{
  "train_examples": 145000,
  "translate": 0.06,
  "mlp_ratio": 2.67,
  "parallel_block": false,
  "expert_mlp_ratio": 0.5,
  "experts_per_token": 2,
  "shared_expert": false,
  "widths": [64],
  "lr_schedule": "linear",
  "warmup_steps": 300
}
Rows from block 11 of a small image super-resolution model, named by matrix and row number. Rows with one number within an expert belong to one neuron, the router's apart. Each number is 128 + 24 x the weight over its row's rms, rounded and kept within 0 to 255. All counts start at 0. Numbers have three digits each.
After each expert's rows are labels from the 100 images, of 14976, where the router gives the expert most weight on average: "responds to" is what is common among them. Only what is clearly more common there than usual is listed. The data: rendered landscapes of hills, water and sky.
# router: router (model.blocks.11.mlp.router.weight, 32x64), inputs 0-63
# gate: expert gate (model.blocks.11.mlp.gate, 32x32x64), inputs 0-63
# up: expert up (model.blocks.11.mlp.up, 32x32x64), inputs 0-63
# down: expert down (model.blocks.11.mlp.down, 32x64x32, transposed), outputs 0-63

# expert 24
router.24:114135121119155125156167128125126155196113143170134158139081084170157124132139143146126145126130135108148117155177119156124114088137158158115127095156133138108143146100108145134142113153135076
gate.10:112138157168153117082124083159122158121140086113143098162141120157096087096116161151102146148148155176104148128145101155116122134160124106121148141153163131122145131108164124161147119155118137
up.10:151116103056089166148127133130120103154132149174111151107128134088169151167153100110148113073121116120145125124112157093126128119125165138142137121109108111106082154134114131114103140112149124
down.10:143166081120152102084147095125123141154107114179118159120168112152099132097130125108118128147124137127152099162124101113097101126129145137133159149158146151084113160129121146118150114144157068
gate.11:122180117116123168123134121157135134107162166151172137110108065100111158158109106129132136094138125122138083132137160104173114108148114097156122119132111177122143131104116151136100130149102101
up.11:102176113105122169134141140139140132107148135165149149082107073109127167151128132135129137094144124116141080121146152120173103117149103106131125128160118183137131139110118128179109142142105165
down.11:089103168129127122106144140160182112127129122125117142114164112147117075126118100137076120082121125111100143150114174122162149098148149104142165116116132136137101108142117174128131102158090116
gate.12:143128171127152110139134162215146111149120150108115148115153103143137080135143085131141139125122146096128142082107130107157135135135162132118083108126116087146104134081160141117138134129139141
up.12:146101134098102167094123133145159139158114143156141155102141119130144102112129120149121087099077100143137131128122144089156127123134178160149128100092136100124094077102139143124110154079116114
down.12:111099155142118147079131096124128104109074122118078134101100122166166132199125138091121123135142145134086137103122131150108134148140116134117140137122140158142100103156105141143125133149071135
gate.13:135155098162114112143103087081102145129150104124130111149118177148094152147112155097111136162164160153132126123129092154110120124128086111107116142171145173150157130146113121145143103173119141
up.13:139139117148119117143115087073108143126132104109126094144122161132119174134114150095118145156179143140117136137128095174110120128127065109101112143168128162141171151145125114145140106170127154
down.13:112094153143112164118113111135088116086122090103100160145097144136153128143099147141086140092121160100117151122114170145133128144129104066127127136092124157135137133159110135168085124130124166
gate.14:142127113150144130152147120133120138145110106132059057147136150122175156125125069085144157159135132116105149095143117165097111119106115110113143127144126126137136154117148104137154120158151161
up.14:120133089107124124092144144153155153115125164141131163137108103123142122131108144163103062088091109160143138161141150115131147124178128067158134125138138133108078137127110142128110142116143093
down.14:116145153102127134135136107101081125121097093124093113160102183121117126157157125110130121147144152157117111126098080167124122124122109107086164141132155177130146122134110144145112098153185141
gate.15:144138142131143125106143136171080168102121172125143108108109120109151119148093117155126119112120113158150077159147147151136075115147159079138151112119156104126106135107165131159134158133094154
up.15:162103134129146108139075172123165103161123126145107140144107166134148096111125106081124133102103094126163162098128119139115166101131159153136115125120142087151100101119110080099152139116148137
down.15:135153062129149103166142110090081117143146173121139182088146146114118164118108115151119133143116128126138089128124075130143095112123107151107110111123120151165128149127132123108131092158152113
gate.16:144170093124126136107090158110146122111115150166146165090117135130140147166109134096114107097167134135133104125132147077185113086155152108133122137140153152137130132112078089117141159135120124
up.16:125183109103135161096105154100151121112141124156153184095110127131133136161105137108117099101152141139144104131136158095209125101148139115144110152139136153115118133122091090122152148132124136
down.16:120129132101136119110110101194132113135161114110171098116146067114095081131126127128095128102109131131145153133140177119178117118106117127089142106128133129117117121122147183129114107090127156
responds to: night; fog; dark volcanic rock

# expert 7
router.7:145087099156170135096155118104153125117122170165127150162133099119117164124109130165130097175139098133156149133133148138148109144165155142109141173119125175126101085099126136147140142142149149
gate.10:154112147159166107082110153149139160119161143116094139107095135116156127145097098112148114146128119160126136164161127099177097123143145100097176159142162106148131119110113112151143142151098157
up.10:120158084080079138176143110138131126145102179142179106177147124115133114143131130135127157133105105118144138117121120162070132126125127122118112110135122112094106143122185135125104136085131126
down.10:155143100105090135142127141136140142135106176152174113138135097095137116166087114150163074138138110151148115093116123130111116091152113116091086167096153144143099130130142094109109131138140152
gate.11:097132113138149169081134126136138147081156080113087124121111116147150133068116154166074149134134110135077134173145124176113141151145148106121157126137112132124130114119100145142134136126117128
up.11:141118119118106124166139097095105102172084158128182145114146154117091127161157096118162103104130154112154128085113118076128127104098129167151075124144122129124131139158142106123128125125135134
down.11:116150079109161150087115101135130155119170169152178151108160115118105145109109157125105118139116128157118057133112128083153099112157136084128142131133142151150131141148106105140119135136123112
gate.12:120129157117123132103163123139133140097080121114089141123132084167108138116135109159180163111120132131092119144094104103109127159123138103146166116099090157101143121127168158146084100109123104
up.12:122102152138127125088159118115150170101096101117110131146107083143122113093124132169156180146142152139088129155120123114097107177147153093123142126108114155105148097103139149172118118111105110
down.12:072134132143146133136151143088113167117142151102127142084100143114114148149104113108107111128161133121119097144122105115166119132116066112188177141125135108149145187155117137127114120124133131
gate.13:137164112107100115172136111145137117150114208131165105167121115109133130159119107106150107151100065147156152129134114120121105119142131117094132138131118100130066142125168136138122151124124142
up.13:126165120106120117157148118133152126135124198127169101179119117096126136173108106122152124156110090135170142130142112120110096110137126121094127140153138095122075118125181122133126170122134146
down.13:168122140146141134112136104166109106120089143149158158107172158103135152127139112143158094173118123115152123116168131134118139070137119137118100151126123112079132150121137132075155095171149134
gate.14:137176099092101122171131121143152134132109202146179090171119114104141131140129134116132130152110096141149147127147122138065111130131139110114117122131126103116076135126173131126097137111121133
up.14:138095159167147129085107154105108129105150060126078171091137148155119120099125139141125126124144155107107115124104138108173150127132122143138139131122134172142180126109085124122158123151133110
down.14:080138098150153110106110089123132109162144116126068122134110149138131118095118188119108155083151107145101121134134130145156142161110114095142144140129125122166154121145124170179137141101107141
gate.15:121157117083100128167131129161127132134110206136155109165117117101142123154131119108170142148112094141138120106149134150066109120146131130110132136132117103113098132107193137131113142093128148
up.15:140090142182151133085116134108129117114134059127095146095148161159119118110138136126080117115140160124123123138105132109182135140114125144156125112133126156132171113146070130119145103156144108
down.15:136107114127163102120094124140158120137133118129087095143106143142124120085129166108113167080108131120099141161135143127142111168155159106138167103143143127136149125168131160191148137123081109
gate.16:141156100094103099164143117139148149149134202141166090175118105084132136150129121128137135156110088138151144129157123143091118113147144111107124134150128093121084128133182134139110145112125130
up.16:121081152154150118078119140129116130112136059116075168091136149151131127108120115138118114116143175122104115141109141124171138123103114127144145131106122162142183121141073116125142116148143112
down.16:101118133132135117126110111095148095121156104128079146110079134144118101099130147103104172076109133126111126164112154151166124163134114088153174131144120110154152114135092142161133117137085143
responds to: snowy peaks; noon

# expert 22
router.22:109147147142072133089141135071161147152121152143118161124079084102144103110139119127124158113141118133176090144109093131126130164126134175160142133130118144113140149136094158141110134099142145
gate.10:132128122085105172191123131107092157105095161126123143074121148154086127132128143118145109126121128149121090113101133150154138128104137141118102141161138153162139117158085138129085147150161143
up.10:105193091127147142115140153177170111109127144157168118154136140096155130120138130133115133097140074116143134181153155133113102125157164132130166123130117118131090126129161112143162112109115110
down.10:120122125122133126133125099131130154120137127071047126121159095140146099131173110155125158090130119088117149136121107084136128145179136090094150149158144123105117140116159145145138115141116097
gate.11:144111107165152086124123077102105141195149114131159104150127143112117113109126160124086126139141144126166147102122076100146146124121085123120102125112142108137136086176124118107143114152110116
up.11:132154109105112118100116151162203151112148150173146164126096131137161127144110145111097138108131094135137112152149142137160100094174185105142123134122136141111108126097134125152154133104102120
down.11:097084145164088135151090150087103172140146124051090133108106136159135134124123139106146162139145166129124153101137109132136149128139128127144130144152137146116172154159122110128104115143102149
gate.12:186083147124129124130128147122140136172155121120141122096132122174102131134112152121110110119132104135154144047126089144141113125189168131126090131108150139128137132089119122124126156093124137
up.12:073168127156141142141140139165105114098109146121116113173124133093167123144133091123132142121119139114113130193108144126114140126075086132125172122126133127131092102176142128159122098142146108
down.12:135090124140133107132154170153162108123121128122135129167120127171097104095139120103124114190110158119092137105139149185124133181172123156135128123158105138157112106099134138099131126093120122
gate.13:173096147154092069117137081078101141173143101130126123096129155171105139121138145094115155141147147138165130097111071110139116121151143125139108125108135141108157141125125144115103140128132109
up.13:117141136126142159151131159159117087132093136092104114167152111079130119115144073123163090128104138115110152152131142124103150170076094141096131104130123097149096107158137115129128116147160140
down.13:144114134126079093146134126166150086123120141186144096115133121139136077113138129122092149146113109112158114139146138121121102131122188145184148101146109134114126149107129157111159135112102081
gate.14:105162123084106165105147170168163132060128147136144161125116108146153136146128138128136134114115123137088097172131183153146131122131157107170160151135131150117141139111134126166131134097113120
up.14:077160134089107169110118168161153139061125130123145161115125122129136136159120149131134163132111113149092091155133177153157113115144153113134159146152110140113149153102146115163131130107113121
down.14:168154093111140126134150108156166081087114157155155120094175112140088128136155135134099137113082113083139151118165145113126119123139146118121099156140127138130100116141104130140069157122133115
gate.15:117147079129057124127142077113118108143090135102118171154135109119136158137173101145134130071150150101137146124103134116107117139099127126095116117120097135120147152162146127109100121141168113
up.15:132149094126121114149136116159201101137109167109194102135149136118143114116126136101117101127118151129155099095125103133173166108109136149125107112138119107127119115134118173094106083148147111
down.15:127168159141160101101087141171117126085134187153152122084135084150099165103108132124125145081113134128117149135174133103140094118131123147131137144141166098121126161152119116116126118125123108
gate.16:093137108122121141150120138134152053157132144113161160149157190079116114136125136101133134110095129098136156122153108142141160112124124178087120115151135119103101140131129112093152122117157114
up.16:113133104100060079151149102103106118128110152086128147137147139126165159149133138106139125123146155113116115130076110139184162124105132139118135121130108115098184149161127151120120104128136102
down.16:113127132141139100098092159145124082111124143151159107094132099158140140117131101102135191080120110119150138189111137090124138116125142171114135142109149122153133108153130116190118117118115122
responds to: night; dark volcanic rock

# expert 1
router.1:116142130134093117147159116099162129154118117120125125128123137138140150098135134130133076093118089099155151121125107160124178082171149097125113144100174090121081157095115114157124103109149139
gate.10:151109169138179100109136147151148145116112153138146105097093119082160098131097129126137140136131096166161117133142152107144089120165161103125152150098150103140098120098118126118163139110092161
up.10:132097165158193102117140143155099120101153165147103106070127133078145122132122107116152131143151113129160127165137135073164113109139110123135134138098157135155127138125098107126156113147115148
down.10:080156128144165132106151114160147114082142124144128114142087137103138117143150120130143127142141115086111126168132145104150163122125150147136187092148123115075126097103147167096159130151101117
gate.11:140129124111108099129128151150187133146085156132186124166120121113165083140119132140123122127112074137160171132138121164105120132130168126105129135136141097127075104105141123137128157090116153
up.11:129115145156138157134128098097069116123159092127078126090147150141097164115136118107128128125157179113092093133113132108147146120112094151150112114114112163135186153145114143117118104163134116
down.11:125148141125152111095146082112123108068162135088139131123081151158145158095126117102103177111129144094141123145139110135127163094167110099142131110165100133163132134150137116157156117142116112
gate.12:148125131093104132107119146149189128151106147167161129093117131113164075150113162140147122111131094137140134131128155128130125122132204107119114136134131131125077114084112108129148163093121135
up.12:148117144090099133112115146159184139147105138154150132090117127125172085165115167147149131102124085136147138137130163140130127121137199126117118141138131134133079118089103110135144162105122142
down.12:146094108139126126171142115150124158166114111173112122124143089121152122165131118155165133153144137171133103143135162139128057135124122132103156141132165149075103095128122162102124138154120139
gate.13:138115151134150085122149149160178140129095181131183100136105124103175114131128110150135123129109066132153160134137133118126101129120158120127138145112122095130084094119138121110140144086105159
up.13:107143109123094169139102109091084109130165070128086151117149125153093139143142135113123139113153189108100098110116119149149157120134099146127130116113124161121167148136104137138122112163151094
down.13:136154123130136142108105107086108113086184127108110124107102138139131166074098141124088172105128165128111139107096143167146116113164133102139099113128099114146136126135126116182144093108131113
gate.14:142127133108118111142133157154180142145080163124186130152114125117163096144108122129143120120083073131155167124138120148122118145133160111119142145131143089110067105112162137135133143090125131
up.14:145119121086114107130114147172178125149084162132188133169135127114166102149117135126119125133086071136156144121135116141131125136130159128107136139141141088116080112113162127125119146078126132
down.14:164101128104122152192114141125120105166108166140151121105166117108127102142124132164172080149119118119123128118113120151086121103118138146114079136102153159095113120097138133110105145161152100
gate.15:114106176148196070135142154148154131109127160137149114074120096084135115113117107133119122157116099141169159142137129089120090127116128109161149123105142126140122101129130112115142137121090145
up.15:118095157147161088133123152153152123127136186147134121083116105104149107126121123140145121148125079155177142122147138069126096087119156144129127148109145103156103127113128107117169158110120151
down.15:117088132125134119181141108159163121113113123177153111108144103125131099124153116103108142153131105116130114158102140091154123153123166150147193139125131131085115114124143158079117116122107078
gate.16:134111160131148087112155154178174140128098165149156107105118134092166076131120121127150132130109082135174152158130138098132121115133171117140147139121142101121095099098125114124152145097114143
up.16:118138104141102167144119104071073126128152104112086139132139115148086185120139131129121121121137175124097098092107109151106137139126083131116129116132101150135157151167133152138098106155147132
down.16:105127139132094145120129105085134142117146131076122116127119144157120161072075130102108142090136130118164156099122102147111166142150109108186112171140125143163147130149141124153100122100131120
responds to: night; dark volcanic rock

# expert 29
router.29:113146156149146119104126056161118145171141142106117163102132131162146122119099165140105141140134150126122127100171165155099152136111157150117119136098116135114148175082151120101091148121130139
gate.10:110170112130100188133146132084130117101136051115093149161124155113140146109138115108126134137160115159085086131144109125094119124175112128084131145144112151138129101150140121112128112127140142
up.10:129181105142128165121119136094129126095145068120109140179138109109157125103124108142103128140166131142080106148142126139110120147170094135086128165139126164120107140130153118169173128127142132
down.10:112172082134116141134126159130098122115095147120136143132160130133141098134139140095136126148136112120156149136107086147141159193093134119101172136103156184143090111142089108130133109166126116
gate.11:142126131159105142167118156128122141131143183079133132100115116151115157175125125095148111142131106144174146073138094119148140103105145117106121137174162110157132098110105110149142140138100163
up.11:106144134077150136125122112125126129110114110175136107171154119108144125138154119172084178091138135132114131175107142150097127127136146153109130107122129121090093133194144152120158134098113103
down.11:121131088180120096162174101134087099151104116097134135126156103112108163078139162159113085122121150146128117131144163127126157112136106179136097112143109119134138138108102110132136107116158149
gate.12:117132117139127133147117148125123084156139123119145135152160133158089100114148113093119096112099150066128139081136124115137142099164136210138120158110121088132115110164108145113138138155133146
up.12:129219139118132141115148128082136132067134113107127103123122120118150121123104118137099137140151123112093106138129108132132117149132117120163157150132119177073139151116159145182111117128112114
down.12:119106130122175177154113068145169139106132151125155153110118119133147118098116111107142130095133126119148127106169117121107165087164118154153103112109110127142149149119138134124151129058122161
gate.13:117124129138099154108121145133120135082144048145135132110105110140107127136131149133067145138159180144097103113130130114086136147153112115147103145115138160102149156067136130155124114123120141
up.13:117129125108101150096125127145110148093159047168134133128117094172095117129121166128092167130123169137097104104127118115083134145171124133125100120124141151121139135074138131137128123113110122
down.13:144131108132101095158140175104134120151101127105114162180117134116142128170163165148155082114110106147112111119071139158153112142143139108136106106092116133171091101122124130121099154143135139
gate.14:139111109138134104115121164144162088149121113113108142152161150140153100105165134103129093121069101112168114123112103133114124114096168171121126096139105082121098129154130144101138143084150106
up.14:105108096127163103143127151142165115145112165120165159141136141117144118117146111118142123116088072115175151119118114137113153121114174159112159110112122078143104056145114111117124142110134118
down.14:117122130109074125134131163084115122162094152138123121166153150142123118157164124142133154166093093138124123124050085106148104153105141103130140116126131149146119145086097151152114134142133122
gate.15:153096129150118182110117138113119157117134077147092160097103078154099125125111125135117126139138148149123112073159181113114107150145162106124115143108155137160143096085125124130131135144120155
up.15:117133100129138094146111139133153114176122211110143102156132172121138123127138110088142112132129080145168166149122104160135142089093107140119143146146141094148119127156109102116152148123142137
down.15:104114129127147100107141121120117122089154148139156127102134111169109100165099118127119159131113161132177148188174099146123075105098135117152144143120129148084150139106164131095128100135133132
gate.16:121137098146151096139117121160180097185100157157139114160141149126156140118138128132118092125087097124169160130101097168110170117109122146128139128149124100107111084132104115107132149127155099
up.16:163141150093100154107124138127134155082171126115124154092100122143137129156102138143115116136168131164124077114129168121158118138176170102124128169111155124131107110120166136149117140124078133
down.16:133129143118169120114124045158122167105150138123146163123131129132113114112126141142125104090143148152164149116156152134131135057132102153099089163124117138093149157153126127105124118125154123
responds to: night; snowy peaks

# expert 0
router.0:147119095162127099131110136110119164122149117130154123155124133132159123140087140156143144090122181112149136104066156137133119155148142169142161122137149119101120104103103170135109081081115141
gate.10:200067139154122108158112147123084145135151148085158129126093101124111116116115138156119101157120137154156099103146129119149089127149152097158101149117138119131116128087117144129120151152100135
up.10:197107176161125120142144142142098122153132161071147139119103108107147131119114119153142091159129125143145080139144115120152109148145153085147111150104133137119111103084111147124153139142110161
down.10:136114124152103156142166112133162111142082090101093130139093134110129101092168090122144161150118118168104126107135144141091188152119117111129093117121120144136109104159148167110138140154113148
gate.11:092150135089151063110150114140130133088124129149131098187132114086148135104130154127083150126134106131111149184139148141111135124109104112119154099122125087110134136176164126142138104124129135
up.11:113133165120141114116158114155142122100133121131120084141154095097146103102158108172129158138114103113104144163098109143094148147111115134127164103094111069098129136158169157126092128113141095
down.11:143109138113077146154139152134123148153086136137123159115120160093117141095148120122130142132137131173138101063119162184077136140136124111146119105127141188134101134105113098133097119136127120
gate.12:109153168123132170165092169140135089146144149164112133075142110140089137155136147092135132133125099110105123121119137142089138130097092182096146095161142098149142134137121105103113146129143133
up.12:143130143137080116115150095106090159130144118127115137157119087151136138097124163154095165097150191161105125112115143129115100154143120104160121138130123133100173172131127157158108112147100144
down.12:139134099099142134083116110110147113124129152160191119103164124141135131147066172111136130116112129068138164129086132107127073131114136142154113137160125109132136134083128130122099110112127127
gate.13:162145155162119080130121098094108155090135119121120139138096132153111131114110144128078120140141169151107120137140139093165090145128131087152171133110128153138168130087124130164121095162098129
up.13:150111138165083107120134104101095164123138123116089139100116133153138125129102153140093146141137160157113112142130145099136101155139143101162150145104127126131193137117088145177114124178094126
down.13:123119134179123157126149148108145127109095136074079144122117137103112128112184118127146123136161112182104118092116119131096182114159102095142111115118129129096106122145150137105130144162162139
gate.14:116126120125155112120131134156154121099097195117153096182134134078169115097129117115119101129110101105180154185122136138146141089114128133135157117120116097124111131151151139115149115091124121
up.14:110115122116152115121155113162168118137116182123146091177144124099154093108152092128151104120108107101181154162120117134115150122125133148138143116102109095112080119140144137096151120091162105
down.14:132119131136110179129149114120123143143126107110132169135133141136130129134177087129191116151152112183120104087131125151112138112130119098074078137134122155120117138149147132079118113160167136
gate.15:115107129123132155137142109154110096147104172109118144164147110113156083083154094152137112117108104117132127141140094119096180153135137175138172113139112139096091153181145139131129118113132101
up.15:134107130110111120124154095149156117161097191111120099134142145145147105090156095128165118081095106108158153117106127098127144104117148165161118129127107108096131107154141132120106144100182118
down.15:113114149154106162113133149171154129133137114107144153110110137133108101144164077142202126108113085162103122138149118143076139114131114102083092117137114130094100140134141145099153128143141133
gate.16:155086109107148088140112142125106117138098185115155096169130135104128112138120098118128104151113107135199164110137121134139108136158123135107094144126123097146063132139130102122144133136087126
up.16:120133139138114162090139129130132117067162089149113155083148113163110136126115180134099142102138153094077102113114137121119127129147126131132134119141115171127175161083104125144134119164124153
down.16:125134145126132111098117138122096113113103167123155138123099147140115186170101147132159080156177145129122084126118112092141116098177091085125152092138152117146119135139135105113157114143121142
responds to: night; dark volcanic rock

# expert 31
router.31:140124085145137126169090148103090159114120113094117100130170136187116091121123124111119107144116141130151167168127089102120115126140104125130071105120134111113115134140102118120177121167146149
gate.25:141094187140148142131131142158101144104109111109082152146108083110166114116132103164154122127086098093146134171124124115145128163145135127128151138134133119124124137098168160173104175132117130
up.25:135112179119117139116167164171083097098119140116068146126149103147171141134141071122167138100101125125139124128149107149134111148129140126142183131132114132144134131105173156124117150135105125
down.25:135150068126130119110142108131159080144123098105130151136120133119130129101164126167139128128162137109130154121122122126082113146119177088097140096111122164082163090112091104125119152098109101
gate.26:138139122093110149111091160147132124141130174127091138115124143151148131194125091100157108118120113118121118107167147136169136101166136133118139182149136151130124158088113080115156150107129154
up.26:123102139160141113139147083136121164130101082116143090134123152087101125095123144162087124149118148150160156149118090138119159143091113111152126098094109135120130067157127118156108117144105112
down.26:048133154162108135099119129116135120127130080103164120144117144143124103098095138098119131136156151127113122141099157079124175134137105115153091079140100118132148128127123123110118118160086118
gate.27:129145073116118094135113121114203130167124169115189101113131168129084125139127127100108091147153147122136149137124135102138140099116119141108084141165134135130090132138122097125125111155126132
up.27:116143153130151129091112122135068155072149087166102146167108104125149131106108156142139168107115122142106097132152125132097110148135155114143165100117130115138168120115136156171144154113098138
down.27:105107126112122130133130185147169123150064119127114126090116148140135095100118143115097146132124097121127155156125143137130138117106176134151153165145123103133117110122099129150177138079186123
gate.28:122099156137135102100174119143201155116080106088152106138122118118092084114146131174096141153092139135144151142106136142111135170094157116135121119135124118129123086130138144138111115116127098
up.28:099164089113124148128130125136093080115142118144074174146166130134134158178151110092165127093142112088101111126114121120145125107165126176108154147130112137123096155124131130092137112121134123
down.28:105131125174094140101110094094107099156092091118107184163113165131150125105124147121118157140172136143106112143109150124115148156109110111116150112096130136136151129138063109140132120171115131
gate.29:080186126113163087080128144131157129106160109115092133157122151129109133168111114102139142135144141124081105155122140143093138117141143125084190148158134123134145148132152123140151102140135139
up.29:123094132072097109100138161127171109121079162101084162114153121145137117148159140148137129119096116104112122091081129162112134147145169157128135136125090144106131150122124152103104152112143116
down.29:126140123142117135107138104084117119135157102116088190095104108133141161118144128139103136106140186109120131119146113147132099097181122121109170103132124179136120125134089133114156099153132087
gate.30:133105188150135187135117131140056145107141085166102142158120091128147114109121119172141149111125150154132107140160114135123100156125123101156158117107128123144128112119125151151133168122101142
up.30:143102179146135190153134134146058142104131087150099141135113091122146113097124131165136123121116138144133087129166123142108086151126125107159152102103139123142131104105140142145151164115103130
down.30:145129113152153139145142073110091135131165156157130158128140090087144183119125107133166121092144119094113111097145154125085120103135078135080124142124125127099137127113162153112121137142098135
gate.31:153069144153135168147167124127079140142129160154134154113117087160177153123156140162130143129113111125139153122139115124140139130134119135193118109091133115129100078149155146134110137116115096
up.31:094198099135160080099122147109155123132150131125135094157095158136089116127101146124106117144169121125107126154147151125098130114141131139081134164170157153144114160124126130130149086128120148
down.31:137122137153157158127124114118086153102174121077122128109071174168126136167105138107118115142135137136113092157124091101143086128161142097140114136138130159156096136139104148130141114151154102
responds to: night; dark volcanic rock

# expert 4
router.4:156140135123101124114108173100161154164131164175124137119107136119117146140114160129119127146162137072152102136171120153110146109125124113115120115154126114148081092096110078153132140168113097
gate.25:132129128175117132164119148110137101168114142128137077143139187103139098108121144079111115086084110109171141111117120155152126103110113136123093138137126131133069126153104107108157113148130122
up.25:134150125158127161190114135116115098154127118119166108169144180119126110117135138106139090131136138087127144124124136117164159107108089127124080149153125142139108149130070129116145080151151120
down.25:128157108143139103132174143105148140117143142129142082134150101118125072171161150133159131127145121144088072129125100137168144152082126139115124164126108124115116129122120137070112093105107120
gate.26:153129123079096132129092112080096131175144170141098162116121125138148177163112107122147169114128126149161125109130099094112103097163129121101094140157136103120122156149142110130134166135112130
up.26:159114116104098125131109109080084139165138179112099168107098135167142159153103108116145156120136146151129107122151094102102093116178127134098134142141156122112121161139149087128133160126129141
down.26:150172112136156105123126113126130144109132100127131128146133117107152105122211130116148117133159112136143085176105120095186133143129166128152136115156119144065146131123130126129131105149088112
gate.27:180100133083074146122092132104092136151142154137106162133115123142131124176111117136175130127110133149155141105117133129145113111158160106087122163128141113092116140098161121125102174098133138
up.27:096154135172172120136146121149160121101128092130148082146147148082120130089158162101082122146153131119106127154133151124119157140065106132139100122174113125166128124152123123129149104121114129
down.27:110098131103105136132107122142112112161122139103127152072115143125074122113066113153091097118099105161148159118108142135131148106115141151123149139152130124133154154154124108152131151103200125
gate.28:151132126117148122167094150169127108151123151119143090155125182104164088145133157091134078134102099108142140102130168126169161092139094130098112138120144143154096124123098110122149122126138125
up.28:139110093137121133155116131158120090160105158103103088162142194120149121130155104079169097105122103089125125109122106115176155112134116162111111142141115120128098149123124111103132112122167113
down.28:115142118118158101134133129176166154138137160171173124110124100098116096142146134125120128124095097144132108163142063159161118122123152153129109137136143128084117114123128139069117119099128083
gate.29:086167136109112133107164117162169148096124114133104071143156117081157105127147118151107128119140134124099122139117147179114135158109118133129181098096088143109126124126144154153116130090139105
up.29:121131112153109123109155103133107144088124103117080114149171125084138145135169128146122148123145095078107122111111122155118137169070130131123167090134109142087143122115155169119120122095138101
down.29:116145121152115113103107098127110163112102090135133145143146127136135120132191153150153159131134160100129141163093100089153135173157155101150123101137114111089150119143132134128112133121059101
gate.30:152105133102075119130125144121132150165113177137087137098118125170146124168103086147178129127105112129148140122111118135142077128188145108103144149119136126095129164114167139138107146130118135
up.30:160097147118076111124106147123147155153115175150072135103109115169158134162125074139176124108105112146138144126102125119137075130158143111140158162109135136109109143098126135146116144135140130
down.30:143143121145132127119136113135102133147120125129135098180145139131169121152163179088144130130150123128114089131124120082151135162120149109096139128067118147116076164105121172114120081156117130
gate.31:131143094124133158137104144092093119141169168117106155117125134115107146113087160109114163141139121120130116086148107116105128096137077137090106123165177132139129097152131088174157131129147152
up.31:107109112126112134150111122108070128107151132090086139072143131112091177109175107138134121144152152113072129114078105127123124170145124164135116107117122137145158140128130150109104135123161121
down.31:179095122138143128164169140143123178149137139151125096138098140136158113168099104171113113119141141141130130156139122097122113097111112109098138137113173119128120211096110133127145114123121117
responds to: night; fog; dark volcanic rock